python train.py --crop_scale_min=1 --translate=0.06 --color_jitter=0.1 --targets=["angle", "scale"] --norm="batchnorm" --depths=[2, 4, 2] --widths=[128, 256, 512] --init="kaiming_normal" --batch_size=64 --lr_schedule="wsd"
Rows from block 2, named by matrix and row number. Each number is 500 + 50 x the weight over its row's rms, rounded and kept within 0 to 999. All counts start at 0. Numbers have three digits each. After the name is the row's rms in percent of the matrix's.
# b520: branch 3 second 3x3 conv (model.blocks.2.b5.2.0.weight, 64x64x3x3), inputs 60-63, a 3x3 kernel for each
b520.0 102:558534546522505525525535568523522568478488486580575516393421397417468402442547498469474478446481469532526490
b520.1 107:530513533530513504523488513485504514533489517566551511458434491491536521495423373452443426535515499436476490
b520.2 087:548515462481470489448433432439494517571572564523519515269325414458427446492449461617575545579595575542533540
b520.3 104:514504443510556522502505450605551486524595555479525576487498500517472473473468416670617618457503575478436439
b520.4 109:474479504475503513489449459424437419532427431646622578495490498511499531503489519447407440582507493506509564
b520.5 088:408461466429461466406425459484514572501454523564530543496505476562594589540564650491454471538436427536510449
b520.6 092:422467501430458455480482527515553562541437503526517502512527569535538563556532522462461434505525464466408471
b520.7 079:498504477447463498498518557534511581454410446494412382492576558379425525570545564566539505505485409512526509
b520.8 095:535488489558508470517506449427473545496524484472427417449465487451456499523523568521509534534475513574566458
b520.9 106:501512524472498513474457467428465480507441518573582541375423450470496514514537502520531504585538478580517602
b520.10 098:473522521462479465463470454327414525493512560581573551490472492564642596509558562500448440566544483529509449
b520.11 107:476499486493503472514535536545494489443425477541538557476395450546567512534599598463541534468481472516473457
b520.12 099:407449489475508555511571610465488580548583492489485457569586586473514493509510494498493504434478527509517477
b520.13 105:474472445498477461591571551497575554501532497586602532563547515525499478556547490501493496520529541525491526
b520.14 096:488503457456467443477472485524593614544503541554541549524526526535530512454466487465475466521458437477445546
b520.15 100:447432441523510507478499507402377512390484409432406346444463494428454486480513554432366370490445437581570472
b520.16 089:499537525481488509457474470554488548473461527467442477536492546498565620507541525525525556510465460578534488
b520.17 106:468474503449470468447420420467506531594561574557491474517509516544522562563545566563483535639498515545516453
b520.18 094:552536530521523458449406396491502479505501473512468473559525466544523543470444490535505539560478443563511490
b520.19 102:532466455531500445577486488501548528506504497593601568583531492560556521564579549561529505523551540489493500
b520.20 102:433459514438471560436505574564556564571492470550492480594559524540505468482477482505511509494530526501558556
b520.21 103:503499499487505461480488481431472481538428422677643552508498518535558516478498477502493492579543502513556628
b520.22 098:525576548520529521500524469552550506478491541378379415401401451469440468482524517614638627446413429517434490
b520.23 094:513530519500519529495486471516515501588570582542541527439434451498462463545549541624561581544487470484456398
b520.24 103:483500489539530543490537509437464610465412326454397395481523514450525521438494496395337412439365394584568513
b520.25 103:489537557488493537453429487504479455573562556579557575492459437535504457531510468569562559531526576521489510
b520.26 102:537495479467477442417418407468485491543537517545539514349439466519510513514487496593570549625557534559537502
b520.27 099:495527496483486530445464504586554531604634666497449583484424383584526529500502510526559604509508598491470427
b520.28 103:450462427476510518410473472572552494535537475441482555530521508474464511421438481443483457474535580430489540
b520.29 111:473512535483504539475529577504486594588538511588533459454429418475451472519542583468499544418454489583599476
b520.30 093:455492477480488491468478498504558581493472566522511588491451425510478414497429394450530539485546588429433553
b520.31 107:516512509496492495518529585438429471442416515518552523397394439412466456522532508556540533530514440469515473
b520.32 098:522549509521520540480546522535476529585675615434481579401417447461448424531514502476544532462490598524536457
b520.33 097:432498498444455512451461482533571523543446533526445424549518511602480474528474432510532584446527543350402498
b520.34 092:510510497493529509545553492445441469521544499564554482558518525516488483537508500558482475540536535507514480
b520.35 086:513518538505491503528513539561523528435464459467494502480460510406431457464538509593589576559520455541514568
b520.36 102:519529495471528547475515540521477435529618602524569624479538523480521514576509402544555522437505612462391373
b520.37 105:480545552466488509520494455597601564484467543432425463461430459498498504497547540564596585476424419502452433
b520.38 116:521490481491496501496498553481495527540429416590584532476459476435465456390452428484462457568536460497481527
b520.39 096:506493453529522505474497538410352457434511436516465446408459483456480486506496530397462471497416446538574483
b520.40 097:435484559444462507452427475511504484487535499472487522445411422472427423479486439507528557512546595494513499
b520.41 108:532495539493490504521493582460497526436421521397476464464440485415497477423463422468461454524505466439474458
b520.42 102:477477427525528456620608536525537517514532498486562535574600549515489499548500461554539500414471523490468555
b520.43 095:460516529443470500450466490516508545574523529559501461548532524481464508592530532483486478470527461421427450
b520.44 099:475512506498561538417459444440500503513563554444431425463497467459445490495485475512525544463486495467444492
b520.45 099:550463445529466413481414426486546521463497484513528534457495472496468545503458497510533547532498499497505518
b520.46 098:460457478501493501508520481451508560527586491517481413605576526557514527483494468414433436451428423464472430
b520.47 101:474465447448479460460448457531548496534477448532534539580582556521546548464477495504517473538542540501532561
b520.48 099:524519504515511479466438479478572542518483503524480484457416397564479467535516467496541576486492488484442450
b520.49 103:440527548431510578402471527494483569481506534472417485535490441441469434503507539461462417482532537477548544
b520.50 106:549493432555496403591558465555535431532521434554525485531571581473468535459420460523488510516458431520514559
b520.51 100:513505521497520505527518540465472515491394515616597588477471504448448432495498467492475487568528474445521524
b520.52 100:475526509472492525455494514526504465432416416488493559445367435537452474559621592505544571470467478500501449
b520.53 097:481519511472487529467517566479523573505486500471491525569538486506476421435421373454435473497528548514497536
b520.54 111:502497512496508507517506514522583578524471550488488448474492529452482478404380355437459464516479455479428424
b520.55 099:478484516464467475438438437488531470535523484517570533360398440490505496421430456525551534556573595541528559
b520.56 108:529494477514526490516510483484514484534426396594601559516502519412395454351417417481460436556558515509563561
b520.57 085:502515534481489511495482488480533507513520530546504530418402370433424399413421398472505526489513527437471502
b520.58 085:480469479459470475469454445515618582522548611563575529464431431494479478482480460438527551518558575476447536
b520.59 087:516525517504512515516525540582522558534504503473465497500455465453483474450472509551534491476499479496490539
b520.60 107:526529517486504517524526570437433512357422510402523567403430444473527504522569509555560537539511514569513484
b520.61 104:496537564490527490528509470551599577453393462383408401463478501454481501496460431521476512430441440532432528
b520.62 110:468494495479472465453463483520542526475413458433474502499433445489540548441509561513537535512516487524473490
b520.63 106:521520543505510565520546546555529528581555518578530527471446431429451446427368357494517526545551582452514557